config.toml
model = "self-supervised image encoder"
dataset = "seven-segment displays showing three digits"
horizontal_flip = true
arch = "vit"
norm_position = "pre"
mlp_ratio = 3
projector_hidden_layers = 1
residual_init = "scaled_by_depth"
muon_scale = "match_rms_adamw"
momentum = 0.95
nesterov = true
final_lr_fraction = 0.1
Rows from block 5 of a small self-supervised image encoder, named by matrix and row number. Rows with one number belong to one neuron. Each number is 500 + 25 x the weight over its row's rms, rounded and kept within 0 to 999. All counts start at 0. Numbers have three digits each.
After each neuron's rows are labels from the 100 images, of 14848, where the neuron reaches its largest size: "responds to" is what is common among them. Only what is clearly more common there than usual is listed. The data: seven-segment displays showing three digits.
# gate: MLP gate (model.blocks.5.mlp.gate.weight, 576x192), inputs 0-191
# fc1: MLP up (model.blocks.5.mlp.fc1.weight, 576x192), inputs 0-191
# fc2: MLP down (model.blocks.5.mlp.fc2.weight, 192x576, transposed), outputs 0-191

gate.317:475480495518488463522472481480511526523477500487501515500479496524518479456559503510436539496490524521517472528506523470514493444479473519503503477512506503516512462494471454474492521464545453455534510529527478493528490520492527527519473488527492519504479473468529474514510504476550482511479487498509521454488479546493491531523525526482462458495519499497499491498487516456497506531468508456459521504486537487535496517469467481538494490479488523496481513501483546478529498488528536505535527505515581500481496529517525511505461525540481512556503475490455472492464508496507502514
fc1.317:492493519492503500474518487535480489496483509507492486499507537512521503487490496528555467482530459500469507537491524476476497579539506490480473499491492536508536476462480514477492484527489535496578457474506519484492528511463472470491502489480502537482491497488463505516510502495485561477469502494484495508484519491522510495474491530481545468529489535524518520516501429532491465549537536479489517469512464498469451499468514489495538545521458491459515496481530530478468531504538504465509503501516486516517523463495486506539491459456499522475499527488503531494504531508460528493
fc2.317:485518492525488486541473477500513515484527527505479512495492497513493521466543489447439523485481517502500516475468514521529492495499481509520536465512490479486495471488480498533510518489514502450530492504490496497474514498471545513515483516487516529472440529521523513473513530471536464537510496474548523479471477488517496493512462494462487481437552497471486491503469504473506485483495508491551500491485469481520579491485494549520522516506483516473517508528473519447522539499458485487505531486480547480467469481559524518517526526536504506487510491502465500479559484521487518540
responds to: glare; the digit 1; second digit: 1; second digit: 7

gate.74:492485511510498450473498524536455499533496489513506532509460506461502533500516545501513507486487549508513503449510505522485537499503481483479471528515468495463546510512484493474505516510535451483540554464511474530497473496516468562498511502517480514470480491501543506552467487553516485486512530500479505510502504514426525499475487518492499529481503531545518471472481504544502491462504475486479539484513475457496526488495519473538494498466497513501486499510509488488479448528543494517507489477464541511524465500488521495463488501532531493495501487485437489468497533482467553517
fc1.74:467485526473508480507513498452477505478489475477528463511504532471513489516519554476502533493479501468479509473510501553520490519455528477521499521467478453485503508503519499504525478493516474469456534470480499485490465481494494505505458504539550432507521483484530555548473509499537484470517531530504500518485502541485491476481491528515533522463490502520502524518505529507485523487439520533490465494543499486481544507526496523478501550522477545511469500517480515511446503530489491482472530500466506459508489490460490501534555517480476512502477489536508507513473511520469539531
fc2.74:533488518510535491522489494510485528533460512497513547497474507520445505466490489510489513489467481582489511513493537552506548505466472507513430514500492487510521552502509544471498519423492462513501462491521490471510478502520474466481520505553533523538523492507491500480529468471484481476481474480455539502540486491511500545508500492491505467498497490524507490528489543483501510461519493517473542495524450520497474488500498512490506513508530458476491481467485481504534443527506480506516506492510481570515485511507477484507501506496491508509501484508514476485508450543532520481
responds to: the digit 0; second digit: 0; white glow

gate.571:532479528522490465554521506471501553512493514473505438469508483468517532544491566468496492479501502506511508532453500460504478534500507510483484492495530494525520485497502508526482481483473500500467518494527489460499483520491495468509510509491501491503500524503461496493493537499573497490530496491478496505484522469542481509497488519480511500493529465500492522481493506538452514530434502523504486520467494485529498509535541549511531477465446506525520500518534507522500496467468503535553498494510527524481465472461443506499465560494509461494470464530536503477465505483513515484
fc1.571:497511521507514491525454541525471466518546467510487546529504487490501533462461505476506495486500495472509495487528517456478540547467456471466506530467508513490547510489504510481494511535532476499460507492489538502491501526508504512465456463522511521491549507529500477528506510501479477466519511516515511490480457534491481499498512485477526503505473515497512510527456518485495519505528491527436553505485449470537550479510505480494474486545485521459507534470481514503505568489523479477472530523500529489511530503479478480496503508438517530537555497483476505484537507493473491511
fc2.571:487503500514533536502487501489508450509504444507467577522499480524514455475501489523509486501511550499477464498526478538507531508515502486537503505495490506463465479450495493554472523506550466502555489511475510525522501533495483469480488483507531495530520517475526528489514487540510453464459486491466513515478502535468489498522467464539496487484549502522508530500527504489518553463465511486521512508522502501478459522509464438512478527485507509494543464495481504481485518512530512486477530488513507532471466472448493495500500451531494516503514524521527493506494511487455523471
responds to: dark on pale

gate.456:492472492512500490471512544528490484506523511436523537475488514562519466531503528536512462490479477527496532460514501528512460567513501508526491533506489541463505489491541517523519471531473468512500508526466510517530496484478521480520456517509526554455525497492476473464489487509498519527495469501522485546487523518525473508491486461528487530467504511522492511460516489525523501522484521478498485541495502501457483514518503522482517503465517513498503514520435454481499531484503491521501508512528509447471506500476451482458514525517515549520477466483477487515472465482465454507
fc1.456:529517486499482502539466502478490527526502498492506480493507534499507496445521493484547499532538492532486488507461466477473463521501512484515522565475536486495472545496520488490530465467476514532518453511501485544499541515492493498485481469503564513508466531495454482484498494510534497477490486534510466513528534479486507475514497501461463498488467526502503481487462524484524532486479470484488485517547478525524476502520542481487452512540461482501484495492514491510542493499491489537504545471517510495479534518515525504542502468488439493522503489480550535524517516533438492460
fc2.456:531547543495493553480493502497492498503533446500529553509508515512535461506526471492495487496471495519503524492489527545533490499486501472522522483491484504510503556533466538508512517493445531538518525495512479562534533463493479506509473493498517529477493448510492514501496488507481470487494511510517477564499489507490534511485502539454524492483514504478502508518462473554493506551514466506522505495538481477500510474450509514474540519476469487499470481464483487484480499449462504474499475494502489462485536479493472462466517458538555489503497480464510485499473475537520500500
responds to: glare

gate.477:472512488493521470517516494509451487540508530516485529482494508472532480465510476487516487466523520488504510487554463498481489494533517520495460498550527538536498478473471500475458518527513499478521462503487516505504487533492489509535444510514477489541507482485467523472517491525515485517502504544507389512548499509491518535462503514473484479501514492466528507534481468518522558481443488492476480491459500548493507542496463517524521498507495518476502460496544459520517528489502517504485508540509467488493514553480482511521497470506491510469529520484486524465477508507501474515
fc1.477:467483481503482472501487494502527461541477477508501516520447470500490515519545479496485455512497481485460465503464513477484498490499512500487472471492489578518510519433540498491470523532501529528488505485490517513500508508508528452471454517497489530464488502466472534499519477471502485523524518484506486532519526507465526520513499526474455521546462502493494497527466481575515503547470487528535504509531510522471495508459522530507514491503497497508576516487513504478498469511519506520483481469535484501487572529477469506511531462475498500515469513480500507494547510517501529518
fc2.477:485525502480459530545512510459501517521480462532490496520525537504542494508482481511547498486505476534490525517498498511506530503475522539540486515503483472499556499537527490485520479485516489472526544505453454475504536488491499517480507509547480513468530523562525498514477523474503444497499480481489520468468501507507491494499524518476484501430464506481506530503504481524514499517529520497529501497498469483483490455440509480541507525476526516486460514493467491514522509511477472517513521454458484481447461547511511488499462487536484513549537470508484486506537451477501508487
responds to: dark on pale

gate.392:545451468500508496517516485507512489448483505502540556529492517495515489568522517523534495510514493453515530546509459528498491525524496500485521506520522533474485471490480547470511464537487537522478515491459504511494503506480467495539503512514504519488514501521522525485494500523489502528508504480468482457512434498508491521493486464505510515508505518461456498525489492492464488498458508525491526527496504487522524513478438508512572460458505439424531515499451496515530537492487487525493486508495481476463452540504522458501480512481491483481505525486495517505522501506500512499
fc1.392:518454508505529491514479505455522448476513476457502487493478523525526490539475496476505447480489485524563477498541442461507505555492516510519478489529530551491493490527496489476533475524492479527496545484495482489521513538520505537533531520502506512513516489507489485528482468524477484522493547512446509461488531505492442486503531494449523504526490505520492491520505478504480448463491497506523500529502526501505514524444510506525529486457493476520493485484471509478464533530501509469491505495481522517504443487468521502541537532495534485489517536539465474505531497471515499522
fc2.392:505522515548514505495492508552526503476514521502513499508534510471501532446531509500478547531505513503507476507450524469492556466513493495524470484461485519531493489470474505494492550522526493471518475469482483543541497474494473443495510483456500461470505477487461488534476514489519491476528494476511486500491502464543481515481451536530451475516497502473522535529541518535509532501457517538464486484504468559506486527536517494472494495474525483501543503467522493487526505544505478508488496495492494545510513550500497498454497497493493463511528498514441477518501503502476464506
responds to: glare; white glow

gate.365:558530503507519451467552475537477462517499498501499469522518506514467481465533497523542497482491516501528549528529499484491519525471458494492499512494499531501506472461479506497493523484528507517516474455517496542520503526529478521481511483454499472471526521499466511521468513483498491498491508502491507496501500528521458453517553513514512462452498477490510486518517500477541504479414484519453555511494533509475483505446509511507524494513497476487480548515514473504444491486488496509514491495501523493502514459485540509542522484525491513537499496519497535496451481514476548447
fc1.365:485500487469456569452513505526504537479540517454503544495487518484476528514466513474482500511518523491483463491490500508512517518522493511515471521478521482537502532500501508497510481518490519478461516500472480514546526510507464518463490474539446526493477453515488539466477451524557546487546466474490494527563504547479500507465474472478480473467453503555514511506483507495467509505478480514533510484493471512477508544498472490541496482487504507531501518506509461517524491512506542516465485492503525465524478459491509503526542510485495505475491466477504524478467479530520523504
fc2.365:480485486539499492532469491496520510515522498512527510484522484530559504516506474495503478512501532511476544526492492517501523525476480512558476508510476502474457495537459494492558503461476500496507485503475462496471480510529466518491488504492492508572509514489499532514463533499511463480482472453470484480477511487488494493554507504549554525516520555498539487456465493485528447514494502468526482524506520477493512522512500425500524522560474499475511469475513518532501490485530479462489489519511499480468489505502497510479489493540538474458524492535511468530505472468469516477
responds to: glare; dark on pale

gate.521:515530467465506506499496505492519513516485522465462501501511486517479498510502508521573483467525501468501492537536458483476486544468478544474522509471533493503490491480502512476490512535491487511503483503528545471501484526457543499548492532457484499493477493494482536485519521505521484508487514487505493507508505548487456467449524480549484488456488492482491517546547497468488519528507534532480523498509471501497528503474472493472477507511489473532517546486442484504505462463447496492504512474561477482496529535512487547511485538506530533516466523504493524461471518520487514446
fc1.521:515503524463452461529508492515463519545475525491514509490496493508479491506510496520512543470471490497541540517541486487464473483510506506504472471474523554509485491473520498508495503540485534507566525504464575440476466529496514494516523494500446475492487505506498509523472509478520494503445489546497501515514492533497484531482524478511516464498463534501482536499533498498480529529518519506513481466521491527476515476470471500526499480561522494464524522485529481489470478477521522476496479487517461514465488509445506517480513548514555507499507473477459476461513501508531480491
fc2.521:528528490530529525526483460524479520491501473465475450478492505503534516492522498475445502522524524482445479491473543537523518538540502511484482500516500510474480483484538541484491481489489481510514490472487536524512542505538502517521504493515495444533489481511468462485495484490470504474490492485475511523516476475484550490524533540476500477512467494511493527452497461480496495506534506483492527568505463475484472461531502494528527528461510517519455458522511504498495518512468489505476476465482533515534490537511511494500462506500479466485522487537520501498476530468481504585
responds to: glare

gate.396:494492505538525502513499489476500536531521498522501454515466482464450474516512480495481509504494473464500502521525485488544457517532540519521504512531491483529508522462545472500503472523417491538478482483492499495525491517520474527490482470480491501523517520503488503495523520471476527484508485481506529540506468503499492443508495452532466512538494504526468489485534510497518481527486484508539521531477547501508537520559467524493472553492458493505505522420455483541480510521509523493484499522468562525473483504499447509486524492501527483497495497474491491512469496496493485539
fc1.396:508493518494488466481504512497520528499467503520500552521473490487513522506548467503491486516523523500497520441487505528498549513474493487527483529434471518515469483513469492519505509465568518488482480509471528514461500495521474495499523512508482500508462516505508537531520530474504480488479512533511537468520532497497495531506484497473512512412491520485485506526499507520503521487472522525469500523532481517511498495484548518497488473549548483510471469534516512498518508461499508518541483515573479517492519474504498473485476434452525498496481463495461464493532467446489495472
fc2.396:545490460456487533470501507501480477494470502489502495464510498481482482513498547532501525472471448468489480486475548534487465549491489514528518481530512511512490524526548511475518507531489464515499471469477527485525484511503501537498494503493485485510504471467492546474520488482502500475516502536519526548463488535515504453462524473526462520546532489507487517509530488522468520513525509484580506439513467501498518508532482520522512508481489519459486491508517495545509509518484494476473497497487500468525477474551487520546551514512494490510463511440530488445475497490490488515
responds to: first digit: 7; first digit: 1

gate.214:498501496494527482422507497517495483511485521484490520515492515516438502539502494506485456513494498505439509520514541502469554500492522510477512469534512467500539491498506500498511495499526506501509487450447525515490465509478509499492530464488533541489502513526524473479502505500531479482478532497481515508497552460468482454481475490512537497510510525514520508487540525510516513533468514478519516494473442471452485519498489458502502539452545508489484443507563490515486520500541506500524454515478500517515499503482494494469522510497490482532491504537476494518524539477420540515
fc1.214:503482514541481506524494542491505564525516449522527502485530520461504532464529500534507520459503480487519490491514474549506487472505519499503496523493482500529485446491483492476465526493478474471520486545503508439491519491523478522514500500540477482510498492477482486517541517480498484489533441481523478477516483502531510488491478505490520491466476489470496504518459461431480528488496486521528503487503506486540508539512536567470543455506488491525502525501471512460471475532448459521525529491523528537483522503501506513534500502492435500494502493492490523477539513509517469541
fc2.214:490512500478551476495497480453458480501477538490486538507466517484547463524538471513514570514509467553496527488487479495486531490541534513511527524526551486493529521466482517453510512463538550461485536510478486462480537514474510491516515504505488519487482496500521530542505540487533511523546503464487490488438508467514517485460449499504533524516499502487476511474484518535490523447493532463534523454509514470447495490523462503486519506504493471481506471483499474524504470480508506491482493485490522489474486491486460507499532515537475509483503499512502488494484493555495522508
responds to: the digit 0; red glow; third digit: 0; first digit: 0